config = dict(
    encoder_arch='mobilenet_v1',
    model='contrastive image-text model',
    dataset='drawn branching plants',
    train_examples=36250,
    image_size=32,
    crop_scale_min=1,
    horizontal_flip=False,
    color_jitter=0.2,
    tokenizer='word',
    vocab_size=26,
    loss='softmax',
    embed_dim=384,
    encoder_norm='batchnorm',
    encoder_activation='prelu',
    encoder_depths=[3, 3, 3],
    encoder_kernel_size=3,
    encoder_stem='deep',
    encoder_widths=[64, 128, 256],
    text_encoder_causal=True,
    text_encoder_width=384,
    text_encoder_layers=8,
    text_encoder_norm='layernorm',
    text_encoder_norm_position='pre',
    text_encoder_activation='relu',
    text_encoder_mlp_ratio=4,
    text_encoder_head_dim=64,
    text_encoder_fused_qkv=False,
    text_encoder_bias='all',
    text_encoder_qk_norm=True,
    text_encoder_layer_scale_init=1.0,
    text_encoder_parallel_block=False,
    text_encoder_inner_norm=False,
    text_encoder_drop_path=0.05,
    text_encoder_positions='rope',
    init='torch_default',
    residual_init='zero_last',
    optimizer='muon',
    muon_scale='spectral',
    lr=0.017,
    momentum=0.98,
    nesterov=True,
    orthogonalizer='polar_express',
    adamw_lr_other_params=0.00083,
    grad_clip=1.0,
    steps=18200,
    batch_size=256,
    epochs=128.5,
    lr_schedule='cosine',
    final_lr_fraction=0.01,
    warmup_steps=910,
    weight_decay=0.02,
    adamw_weight_decay_other_params=0,
)
Rows from block 6 of the image encoder of a small contrastive image-text model, named by matrix and row number. Each number is 128 + 32 x the weight over its row's rms, rounded and kept within 0 to 255. All counts start at 0.
Before each channel's rows are labels from the 100 images, of 14848, where the channel reaches its highest value: "top examples" is what is common among them. Only what is clearly more common there than usual is listed. The data: drawn branching plants.
# conv: pointwise conv (encoder.blocks.6.conv.weight, 256x128x1x1), inputs 0-127

top examples: leaning left
conv.48 [154  84  68 166 121 134 122  71 102  84  92 160 166 176 109 150 127 126 144 148  80  80  88 118 112 134 140 132 119  99  71 168 221 165 126 135 135 113 156 188 130 162 100 172 140 166 114  52  97 152  87 109 178 100 134 104 185 124 147 185 181  86  97 119  88 128 168 122 142 174 102 116 147 103 119 114 112 126  49 109 136  99 133 109 104 104 168 142 119 121  94 139 167 136 138 120 110 130 163 118 120 105 143 118 114 184  83 111  74 189 128 140  83 113 151  94 131  99 145 150 119  88 138 131 134 187 187 136]

top examples: wide; autumn leaves
conv.128 [106 153  83  83 153  78 156 108 174 141 110 205 101 147 157  79 142  78 139 129 152 136  92 115 150 107 165 160 135 182  44 130 123  77  90 133 130 113 118 176  93 146 139 147 136 164  87 107 171 106 113  97 160 107 131 126 145 104 145 154 108 115 117  66 156 145 106 135 116 109 152  88 168  80 154 104 161 163  73 114 129  86 127 121 123 173 172 161 148 157 164 133  71  71  94 123 171  86  92 131 126 106 139 119 129 130 140 122 133 142  76  67 132 109  90 148 152 148 115 139 159  88 113 117 194  22 128 148]

top examples: drooping; two-way forks
conv.249 [136 168 117  83 114  87  83 121 139 150 130 110 165 116 176  81 162 124 103 128 114 136 109 145  68 142 121  86  67 137 156 119 116 143  96 116 137  97 119 157 123 122 154  99 165 148 189 113 148 133 127 176 172  94 127 184 110 101  76  93 143 155 100 126 131 127 111  93 163 150  80 122 101  80 127 124 141 117 137  88 144 173 172  93 157  36  64  98 155 114 132 205  75 110 117 142 139  73 127  95 173  77 188 117 139 109 173 200 122  82 118 101 121  63 115 127 118 143 147  93 105  99 125 108 167 185 132 116]

top examples: spreading; three-way forks
conv.67 [223  49  73  97 180 156 127 173 106 193 148 109 148 156 119 132 143 106 142 167 136  99 122 126 131 131  88 107 140 127 127 105  97 187  76  92 145 128  99 115 143  89 143  68 134 148 147  94 146 122 125 111 167 113  95  99 111 120 176 119 162 124 132  99 144 144 143 122 145 114  86  91 110 147 110 151 193 107 137  82 153 109 148 101 120 112 133 130 134 118 129 113 101 120 139  96 106  78 116 139  75  32 161 186 100 130  96 182 104 154 107 156 121 192 124 117 115 150 132 128 180 125  73  98 195  57  93 107]

top examples: drooping
conv.75 [100 125 134 101  87  92 180  96 104 145 118 121  95 119 182 151 136 142 131 111  86 136 126 125  92 141 159  98  58 136 108 195  88 148 131 105  64 102  92 209 117 135 179  91  96 110 131 151 129 115 160 146 123 143 129 110 123 130 106  64 148 105 165  90 163 122 147  70 117 121 172 135  95  74 185 155 122 168 128 136 167 146 198 118  95  37  63 161 105 170 106 126 166 115 153 158 121 123 134 107 129 142 135  78  87  93 163 135 110  99 182 112 111  79 133 179 108 155 105 142 149 111 148  83 150 139  75 123]

top examples: leaning left; autumn leaves
conv.57 [160  71 104 124 186 156 161 145 133 163  95 107 123 100  80 133 135  82  78 181 113 131 119 152 139 114 136 101 111 112  92 127 200 112  98 105  89  90 191 164 191 109 213 133  79  87 106 101 172  87 151 105  88 170  61 120 124 118 164  96 134 110 142  82 147 109 118 123 111 106 121 103 188 152 109 169 121 125  95 158 121  60 148 155  99 123 135 128 210 116 138  79 134 119 120 108  67  91 134 130  79 113 131  93 153 106  99 151 135 106 165  95 146 105 146 146  74 171 132 107 174 124 120  90 120 160 151 133]

top examples: two-way forks; narrow; pink blossoms
conv.42 [214  85 130 138 174 130 118 159 107 110 153  98  75 114 122  65 130 159 111 118 150 206 106 158 162 132 139 173 129 167 183  80 128  70 135 122 122 154 142 227 115 147 157 106 157 148 108 111 102 150 163 130 195 138 126  99 114 126  89  96 149 150 100 109 152 110 136 150 124 143 112  71 129 139 113 115 104 134 181  75  75 116  95  96 179 135  92 148 118 115 144 136 161 122 122 106  96 161 130 113 128 156 118 129 143 169 128  82 143 147 108 155 100 176 134  40  84 106 139 127 123 155 177  76 125 142  98 208]

top examples: spreading; pink blossoms
conv.103 [176  86 181 132 111 135 109 135 119 107 161 153 123  98  62 139 121  76 172 131  76 136 165 135  66 110 111 114 137 121  81  70 198 154 118 113 125 107  39  85 104 122 163  87 152 138 121 112 126 112 165  86 102 128 159 111 123 135  85 138 120 103  84 119 123 136 103 107  88 115 118 170 100 234  98 167 130  96  72 146 156 134 129 112 126 178 137 126 137 147 131  97 130 144 135 161  97 166 165 124 117 131 154 127 179 152 123  92 188 112  33 145  96 102 127 123 180 133 152 117 137 155  72 169 115 161 100 150]

top examples: drooping
conv.140 [ 88 104 121  91 101 151  98 138 130 148 145 166 118 119 151 163 174  82 149 151  98 111 130 131 119 112 103  78 170 167 151 126  84  92 185 134 153 125 108 133 166  81  83 126 101 125  95 123 161 129 125 239 146 204 132 157 170 114 104 132 144 141 154 113 129 133 160 149 125 193 142 102  87  51 167 163 125  98 107 150 123 106 177 150 149  83  79  62 108 131  83 100 146 191 214 146 148 133 161  96 172 139 138 168 119  88  83 143 113 122  89 142  81  91 113 129 141 138  83 138 161 130 121 106 153 149 110 121]

top examples: drooping
conv.226 [125 117 124 227 157 175 178 149 130 143 109 155 163 134 116 130 165 165 116 122 117 139 159 107 131 142 161 131 101 151 160 122 109 157 142 118  83 160 171  94 172  64 221 133 138 114 138 102 152 162  92 156  96 141 139 161 169 169 105 178 154 137 116 118 165 102  90 136 146 182 142  91 113  93 128  85 117 154 128 123 132 160 189 159 120 104 178 132  85 140 111 103 160 109 121 138 137 186 128 153  87 142 124 187  72 137 191 135 110 169 164 125  49 105 146 121 118  63 141 137 166 127 142 118 113 183 148  64]

top examples: leaning left; autumn leaves
conv.160 [143 101 105  81 218 114  67  71 172 145 149 101 123 178 132 102 150 146 138 109 128  79 157 220 112 116 160 151 126 150  86 168 171 164 105 174 167  60 108 172 131 124 109  96 145 123 121 151 183 129 103  99  93  80 200 147 117  65  93 128 128 134 112  73 117 124 132 110  97  98 104 115  80 172  58 125 175 145 170 161 131 103 136 158 161 122 145 130 116 133 115 143 162  92 110 101  95 111 156 103 155 139 107 156 133 142  90 125 136 125  89  76 171 139 154  81 108 100 141 118 111 105 151 133 145 170 116 180]

top examples: wide; three-way forks
conv.8 [110 109 183 147 104 104 142 147  98 126  69 153 138 139  98 110 127 134 133 137 148 171 137  90 144  70 100 118 131 166  91 131 216 109 189 113 144 151 152 112  59 100 124  82 176 191 159 157  91 149 115 132 149 118 120 184  99 178 101 196 101 105 111 124 116 172 145  81 110 144 135 117 116 139 136 108  98 130 129 170 145  86 147 186  59  94 154 119 133 130  80 112 152 134 111 138 133 142 175 126 157 116 165  98 187  97 129 134 154 162  84 130 110 138 155 123 111 187 131  88 137 115  55 148 100 139  46  71]

top examples: leaning left; autumn leaves
conv.227 [104 141  73 167 141 110 117 139 119  78  89  68 121 108  96 142  99 141 196 149 126 126 150 120  84 112 107 110 120 118 121  79 183 175 122 178 127 105 131 149 118  98 130 134 152 178  60  87 186 122 141 155 115 105 128 114 147  87 166 136 121  57 150 115 111 121  80  90 115 140 137 106 152 107  77 119 134  85 130 142 171 141 122 174 128 140 112 155 138  62 118  70  56 107 128 104 180 138 133 120 136  76  90  83 104 135 126 135 109 137  61  58 124 101 113  98 140 167 100 137 207  93  91 132 189 151 179 112]

top examples: two-way forks; leaning right
conv.96 [110 120 188 158 111 107 104 130 184  90 140 122 129 114 133 156 136  98 180 132 145 101 112 153 101  60  72 106 146 127  85 112  77 128  92  88 194  81 141 149 145 144 133 140 113 164 142 113  91 108 133 117 103 153 141 108  99 142 150 134  96 104 144 110 125 143  97 144  99 140 152 132 125 145 108  54 137 162 194 110 136 150 129 143 123 195  96  89 117 146 136 138 185 123 110 173 169 148 136 100 172 165 209 169 168 131 131 147 184  95 138 128 153 153 145 153 115 107  58  90 239 109  69 101  88 163 138 101]

top examples: drooping
conv.91 [ 92 137 109 105 113 116  66 143 114 194  99  80  99 159 129 103 159 103  87  70 126  88 115 111 144 149 154  44 135 187 107 171 141 116 154 132 102 137 168 150 119 128  66  81 162 141 132 100 113 115 101 214  89 157 128 144 115 138 128 209 160  88 110 103 149 148 140 129 193 112 149 150 107  63 140 152 184 120 119 169 129  77 180 125 221 111 172 100 114 141 127 135 127 153 128 130 100  94 112 112 134 138 121 168  93 124 161  60 121 133 127 157 112 109 135 102  94 146  91  96 114  97 128 131  96 186 124 110]

top examples: leaning left; pink blossoms
conv.136 [ 78 119 124  88 133 149 114 139 127  83  92  87 124 101 125 149 155 147 121 126 112 125  95 161 104 122 122 157 125 110 107 176 208 176 151 119  84 155  84 174 103 113 101 174 141 122 143  96 131 178 170 128 137  78 163 150  72 121 107 148  95 159 126 121 168 127 194  61 168 164  92 135 166 125  71  97  99  69  61 142 142 126 177  78 126 113  94 112 170 136  81  52 136 112 118 105 200 143 127 149 123  86 137 115 137 180 102 119 134 129 102 129 170 144 114 113  99 188 116 124 143 183 158 132 141  90  91  75]

top examples: drooping; autumn leaves
conv.11 [103 161  54  72  52 124 137 172 198 200 172 126  95 166  86 118 164 108 170 140 130 153 108  77 110 150  29 119 131 135 107 132 149 112 101  93 143 125 125 141  76 122 141 152 121 117 110 165 156 139 100 187 134 149 148 120 164 104 140 135 183  90 166 114 126 136  98 124 162 135 123 138 101  85 174 127 130 105  89 158 117 115  97 165 134 137  79 139 142 116 126  93 109 149  96 100 121 134 152 118 184 165 138 132 136 120 173 193 123  90 115  78  43 169 158 154 159 160 107 124 104 122  93 162 168 134 162 166]

top examples: leaning left; autumn leaves
conv.76 [116  84 121 144 135 148 147 153 115 103 107 108 171 116 145 135 146  68 154  89 139 126  64 109 164  67  82 101 116 138 122 116 102 143 114 106 122 169 107 145 127  39 114  94 135 133 100  85 122 107 142 101 105 132 101 123  82  70  98 104 149 123 121  93 136  62 129  73 177 127 156 133 144 169 152  84 140 186 125 153  93 130 128 190 153  53 172  93 198 111 150 160 121 121 169 167 109 145 171 121 122 142 110 192 107 154 130 147  94 110 108 151 144 109 130  68  97 203 122 154 139 162 114  49 102  95  93 138]

top examples: drooping; green leaves; autumn leaves
conv.201 [107 166 123 130 109 151 127 128 129  57 103 191 149 125 125 127 177 135 100 114 101 158  96 112 124 114 137 115 128 167  76 163 132 118 162  75 139 143 156  88 115 122 189 210 118 122 144 131 106 153 151 192 135  93  81 163  95 155 101  94  81 107 197 121 211 147  99 166 164 140 124 118 102  47  75 143 149 134 115  73  92 161 132 197 125 106 142 140  69 156 104 129 167 197 144 132 130 128 135 119 139 117 156 119 128 134 127 100 135  93 160 137 104 167 142 140 147 139 159 171  97 152 154 133  69  78  67 135]

top examples: two-way forks; spreading; pink blossoms
conv.223 [181 121  81 156 104 118  86 134 149 136 177 107 140 111 179  89  92 111 141 180  89 134 148 174 113 143  63  93 161  65  80 123  50 109  93 112 100 136 148 101 115 101 163  92 140 114  98 119 168 149 134 107 108  94 161 148  86 144  57 119 142 175 105 139 139  35 103 141 153 143  97 112 119 163 137 151 151 162 228 205  70 111  92 128 157 122  93 110 111 107 118 111 153 124 117 131 120 131 141 158 103 196 118 144 113 145 108 141 147 137 140 114 113 134  77 167 142 127 114 138  96 187 147 152  90 145  92 139]

top examples: two-way forks; leaning right
conv.34 [ 99  97 107 153 171 187 135 131 168 172  83 122 159 129 164 108 134 103 104 128 150 158 136 184 151 134 120 139 124 117  98 181 177 125 126  97  95 110 133  72 162 169 124 151 109 163  83  86  68 103  93 178 159 142  93 136 146 139 134 127 161 181 121 134 160 103 156 131  96 163 182 162  99 141 161 109 171 136 158 208 104 135 140  99  77 153 172 175 127  92 122 179 184 119  70  96 103 201 108 118 115 122 116 150 132 165 104 143 147 117 132 158  73 140 153 166 119 150 131  82 178  91 134 183 158 178  98 165]

top examples: drooping
conv.149 [131 148 173 113 103 145 169 122  84 168  98 142 113  80 140 126 189  89 142 149 111 187 114 131 113 126  65  88 122 144 116 105 112 154 107 147 156 154  92 183 158 142 122 121 112 106 100  79 107 133  69 131 149 107 113 179 160 101  98 123 162 116 122 167 110 120 148 136  94 184 163  93 117  75 109  98 164 105 107 114 156 140 165 127 138  90  58  75 105 143 113  90  66 113 160 145  68 152 137 100 202 126 143 105 144  86 117 125 160 100 175 130 141 128 124 131 175  62 134 113 144 167 136 123 173 241 151 101]

top examples: leaning right
conv.16 [142 114 215 145 145  99 145 154 126 137 146 116 106 124 109 133  79 130  91 160 163 108 131 101 169  72 105 156 121 128 107 139 119 104 166 148 131 210 141 183  97 122 143  40 106 142 191 157 110 130 173 138 165 142  99 149 111 103 114 143 169 101 135  92 143 123 127 148 140 139 156 101  89 121 157 118  69  98 163  77 150 193 118  88 115 165 145 119 126 127 155  89 107 123 152  55 115  88  93  82 124 128 150 132  85  86 132 161 206 131 173 117 110 120 142 106 153  67  97 118 185  41 125 106 103 109 149 125]

top examples: spreading; autumn leaves
conv.133 [183 113 124 164 125 163 157 131 109  93 205  99 141 148 126 119 128 142 178 157 145 137 133 106 145 184  79 119 144 151 156 158 100 163  40 101 120 125 122 180 144 128 147  98  94 158 133 183 119 110 112  83 154 120 152  88 160 125 132 111 148 153 165  91 103 153 139  46 103 132 108 151  91 141 117 132 193 110 105 106 133 108 118 143 135 141  82 104 131 162 145  92 145  97 168 101  82 113 122 134 134 156 103 109  85 158  92 182 149 171 113 157 125 178 141 165 148 196 104  77 139  60  90 212 166  71 134 135]

top examples: two-way forks; leaning left
conv.177 [ 87  86 143 140 113 112  84 113 140 154  96 118 132  99  88 120 104 112 101 104 113  78 131 156 118 179 163  89 136  95 114 197 199 159 143 146 168  71 110 131 159  81 134 149 197 107 139 141 144 162 118 160 134  75 144 160  66 169 100 145 144 166  69 123  91  86 152 110 104  74 113 132 152  94 156 118  30 112 105 100 140 154 109 101 145 128 106 156 122 110 109 105 119 184 138 195 120 106 133 156 120 196 180 110 160 121 150 117 115 150 151 160 178 147 115 130 107 162 130 125 134 140 143  57  83 103  66 131]

top examples: spreading; autumn leaves; pink blossoms
conv.31 [147 133 151 117 187 127  79 183 126 147 206 103 127  95 142 117 138  89 106 156  83 172 117  93 149  95 173  73 112  78 100 177 142 117 139 107 108  50 124 165 160 129 103 128 131 122  81 157 137 153 115  71 157 118 138 165 159 178  79  81 129 112 184 109 132  52 101 120 124 142 175 146 119 163  65  83 123 126 107 118 135 145 135 125  97  83  94 132 184 173 154  91 104 110 134 135  86 159 154 116 129  62 124 149 156 141 140 152 135 118  93 158 123 102 170 139 146 141 105 104 107 127 127  84  59 209 124 125]

top examples: spreading; two-way forks; pink blossoms
conv.129 [177 119 127 158  93 173 147 172 122 105 135 208 169 124 166 106 110  98 114 156 154 105 148 172 144 176 105  94 153 107 106 132  42  75 155 109 101 130 100 123  77 161 131 120 111 136 175 130 195  99 149  81 115 150 130 132  93 109 173 132 238 161 129 142 135 163 116 127 109 185 180  61 157 180 152 105 147 151 151 138  94 152 177 149 161 173 125 180 130 168 152 144 163 127 167 133 121 180 153 183 124 148 122 101 149  83 146 165 163 121 133 116 112 110 130 132 168 147 136 113 100  95 165 131 151 131  96 140]

top examples: leaning right
conv.3 [136 105 107 127 144 161 112 118  91 149 111 160 108 115 109 158 136 151 137 144 105 143 140 156 118 106 170 164 150 114 174 134 111  83 135 101 121  90 129 137 128 140 140  78 179 100 128 169 105 171 105 162  94 212  20 114  95 167  93 143 191 139 125 134 113 169 144 164 101  85 120 149  99 123 172 143 161 123 183  89 134 124 167 204  82 131 209 107 133 153 111 139 144 135 107 138 182  93 121 108 134 131 158  86 209 166  80 156 104 143 106 156 141 197 120 149  76 131 106 112 125 103 146 109 130  67 161 137]

top examples: drooping
conv.115 [117 147  85 123 134  88 191  99 121  98 122 170 176 115 171 151 174 141 156 133 124  95 136 125 188 145 153 107 131 104 124 174 123 113 168 106 128 142 120 112 179 113 133 122 131 108 101  76 129  93  73 197 123  89 127  55  86  99 116  83 109 174  76 166 172  93 154 155 197 176  79  74 119  71 122 107 165 174  87 123 148 122 166  90 146 146 111 116 152 127  90 100 132  60  71 146 176 133  90 137 168 127 102  97 137  80 140 137 112 117 155 107 131 130  96 132 111 128  89 136 213 138  92 123 156 128 112 109]

top examples: leaning right; two-way forks; pink blossoms
conv.124 [164  53 102 135 181 118 109 140 120  85 144 140 155 134 118  99 175  77 127 170 129 116 109 184 233 149 145 116 119 118 137 153 130  66 130 110 147 180 142 104 182 152 127 134 155 165 127 134 117 100 127 110 128 134 145  92 110 132 126 172 146 123 140 102 180 111 102 102 110 190 138 102  80 149 143 132 168 181 187 112 112 131  63  94 135 141 136 116  97 165 139 196 198  95  57  93 116 175 130 108 133 143 163 124 154 180  94  99 151 126 118 160 145 190 128  90 149 128 163  88 184 149 171 144 105 143 147 107]

top examples: leaning left; autumn leaves; narrow
conv.26 [119 104 155  96 137  91  83 115 102 141  91  92 152 159 143 188 103 106 140  73  61  92 149 132 182 116 164 128 160 110  45 128 196 200 152 128 145  95 128 215 112  87 145  59  56 137 134 152 133  91 123 148 151  86  81 144 125 117 153  79 132 129 122 160 136 118  99 137 134 107 146 102 161 153  88 138 138  97  96 129 122 181 103 147 120 107 150  50 143 133 164 155 110 140 142 128  99 142 138 101 119 125 171 181  96 121 102 158  91 136 143 129  97  67 150 165 124 107 144 132 101 132 150 143  69 108  65 106]

top examples: spreading; pink blossoms
conv.43 [174  96 148 162 153  73 109 109 158 138 143 186 111 154 127 134 114 132 135 115 153  76 105 114 157 140 201 117 151 123 151 142  84 139 125 103 142 137  93 170 159 116 170  91  93 119 207 124 110 121 137  99 162 129 136  79 148 128 127 117 170 114 128 154 160 142 106 126  72  82 120 104 107 169 129 124  53 153 120 118 106  69 150 143 125 134 149 197 159 183 106 110 117 129  80 162 150 162 216 148  83 164 140 144  43 192 177 102 119 153 144  82 143 123 124 172  93  59 124  90 120 118 128  91 141 153 124 157]

top examples: spreading; pink blossoms
conv.187 [112 131 188 111 154 162  95 181 166 155 210 107 155 159 140  90 124 116 132 101 114 110 138 104 144 128  89 133 112  95 115 164 149 117 108 145  64 123 144 158 158 129  98 132 145 112 135  73 128 139 147 103  43 114 102 125 119 130 115 175 140 136 160 115  87 131  79 145 151 115 159 146 183 112 180 128 101 114 171 181 103 118 120 109 149 158 175 151 130  98  91 115 121 148  95 127 191 156 165 133  93 119 125 122  72 126  42 133 109 155 175 154  75 143  93  27 163 141 139 147  38 133  94 163 125 152 139 136]

top examples: leaning left; narrow; pink blossoms
conv.142 [119 135 116 130 168 161 126 116 155 177  58 118 166 105 108 105  65 114 112 158 160 168 134 117 110 114 110 121 135 116 100 178 246 148  93 155 146 159 120 106 124 171 119 143 165 138 175 146 148 131 131 105 141 121 100  97 111 132  87 124 143  98 137 113 128 166 103 150  90 130 185  80 143 131 165  76 101 122 159 128 156 129 174 126 174 107  78 100 121 123 173 149  82 140 104  90 100 162 129 122 143 168 133  75 101 179 128 161 178 147  86 127 181  49 207 102 133 126 166 131 150 140 113 182 100 114 106  63]